python train.py --model="image classifier" --num_experts=8 --moe_every=2 --experts_per_token=2 --patch_size=[2, 2] --residual_init="none" --orthogonalizer="polar_express" --max_steps=9700 --batch_size=384 --epochs=51.4 --adamw_weight_decay_other_params=0.01
Rows from block 13 of a small image classifier, named by matrix and row number. Rows with one number within an expert belong to one neuron, the router's apart. Each number is 200 + 20 x the weight over its row's rms, rounded and kept within 0 to 999. All counts start at 0. After the name is the row's rms in percent of the matrix's.
Before each expert's rows are labels from the 100 images, of 14848, where the router gives the expert most weight on average: "top examples" is what is common among them; "lies over" is the class under the peak. Only what is clearly more common there than usual is listed. The data: rendered roads seen from a driver's seat, with toy cars, trees and houses. In brackets: how many of the 100.
# router: router (model.blocks.13.mlp.router.weight, 8x256, trained with AdamW), inputs 172-255
# up: expert up (model.blocks.13.mlp.up, 8x128x256), inputs 172-255
# down: expert down (model.blocks.13.mlp.down, 8x256x128, transposed), outputs 172-255

# expert 1
top examples: bends left (93); vehicles: two (79); line: no line (50)
lies over: sky (83)
router.1,100,241,226,183,169,218,194,188,196,221,236,199,196,172,189,194,168,186,207,202,194,211,201,173,222,195,177,187,169,180,210,204,186,195,199,184,195,191,206,201,214,207,197,222,198,207,156,205,209,180,213,173,203,188,127,191,206,167,202,187,200,191,182,177,200,220,208,191,177,188,210,168,207,169,193,207,215,181,199,189,206,236,198,195,205
up.0,081,164,194,204,232,210,218,218,226,188,201,211,183,220,190,158,253,212,216,189,234,174,186,212,180,196,224,194,190,189,189,171,257,235,201,182,211,179,210,223,159,185,171,205,187,180,218,178,211,179,186,180,191,171,181,223,153,209,210,186,208,220,187,182,186,204,212,207,197,211,224,198,167,231,195,187,205,227,185,194,211,170,198,220,230
down.0,087,227,227,221,193,183,190,207,220,202,171,201,200,166,229,200,203,194,203,157,191,188,198,210,178,193,203,183,220,201,184,189,191,233,185,217,211,239,218,185,189,231,180,181,232,198,186,207,210,226,193,203,213,211,189,201,155,227,185,210,164,191,191,189,208,219,181,194,225,220,190,203,203,160,218,186,202,208,195,185,201,220,164,201,199

# expert 0
top examples: bends right (83); vehicles: one (78); solid white line (51)
lies over: road (92)
router.0,104,213,192,206,227,176,177,208,187,186,220,225,201,223,213,200,202,199,183,213,229,205,219,206,192,205,256,206,214,201,194,197,195,186,154,211,189,201,219,188,195,216,197,193,109,181,205,157,206,185,215,225,196,216,232,160,176,210,207,191,194,199,193,217,216,187,175,208,218,206,176,212,224,192,223,186,194,193,222,176,188,187,204,223,183
up.0,081,217,174,234,229,169,168,211,199,196,202,190,200,181,210,206,218,207,224,181,187,178,207,203,192,204,216,192,183,224,189,191,231,204,179,221,204,176,210,196,193,219,180,237,239,262,230,190,193,174,155,210,197,173,208,202,191,200,220,176,222,184,205,193,239,171,212,187,212,192,185,231,206,211,206,237,193,180,175,228,188,206,179,211,208
down.0,089,196,214,225,219,205,193,225,213,189,179,191,198,234,204,222,204,204,163,209,186,234,187,244,220,195,190,163,207,197,189,170,201,211,186,205,181,238,208,188,204,199,220,232,188,184,190,199,215,189,200,224,193,218,199,218,223,188,181,212,201,206,206,170,222,201,181,210,210,249,176,199,195,250,207,195,202,206,202,211,196,207,227,200,206

# expert 5
top examples: bends right (100); double yellow line (66)
lies over: sky (91)
router.5,096,220,179,175,180,192,240,240,196,205,181,185,199,200,162,174,207,202,187,191,190,240,229,212,216,200,170,225,170,197,182,210,219,186,189,214,220,193,200,204,204,208,212,232,202,197,186,190,201,227,230,189,234,184,174,213,182,200,204,220,232,201,216,193,194,179,188,202,223,210,220,151,223,244,159,222,235,219,206,219,185,199,215,174,198
up.0,083,180,206,200,219,202,203,210,181,199,187,211,186,167,192,228,161,166,187,213,178,204,201,197,183,212,194,198,173,184,183,182,181,209,204,200,226,208,189,200,177,211,189,215,201,217,210,195,241,179,216,185,230,175,201,179,214,190,210,183,236,180,175,203,168,173,215,217,185,197,183,194,179,204,200,197,220,192,216,187,172,214,236,210,185
down.0,090,207,193,181,209,203,239,189,214,231,211,180,208,201,184,178,181,205,164,195,197,197,200,209,186,166,173,209,189,212,218,181,166,256,240,199,213,202,203,227,206,194,201,183,174,223,207,221,199,208,167,185,198,193,211,173,193,197,204,196,193,170,196,169,178,186,164,161,220,193,188,228,226,195,173,183,208,186,202,185,173,197,232,158,198

# expert 4
top examples: double yellow line (100); bends right (81)
lies over: road (94)
router.4,094,170,218,179,198,223,167,169,197,201,193,161,189,203,203,218,191,213,196,202,212,204,162,222,194,224,196,218,189,206,202,208,192,199,221,201,198,190,222,204,209,221,183,202,313,196,215,196,197,207,201,207,180,205,219,198,185,208,181,207,214,199,213,231,213,188,195,205,201,198,203,207,199,186,249,210,186,150,225,187,185,212,193,197,208
up.0,097,205,200,190,196,204,210,226,189,192,216,200,217,251,209,169,202,223,196,200,182,229,197,210,174,222,178,207,228,219,209,198,210,202,164,186,198,206,211,190,202,222,173,186,172,194,190,195,204,219,189,218,199,173,201,186,230,162,205,165,224,201,209,181,197,209,187,190,169,230,208,163,166,167,205,147,213,213,213,199,228,212,221,199,196
down.0,103,200,245,199,189,211,148,173,178,206,216,217,195,189,199,179,210,183,184,175,192,192,178,220,235,222,194,224,166,224,208,239,185,226,217,190,187,189,226,207,195,192,204,223,208,215,240,192,185,194,196,187,212,184,226,207,187,185,176,225,186,182,218,167,228,225,182,167,185,219,192,221,188,232,238,166,172,167,200,207,201,192,209,205,192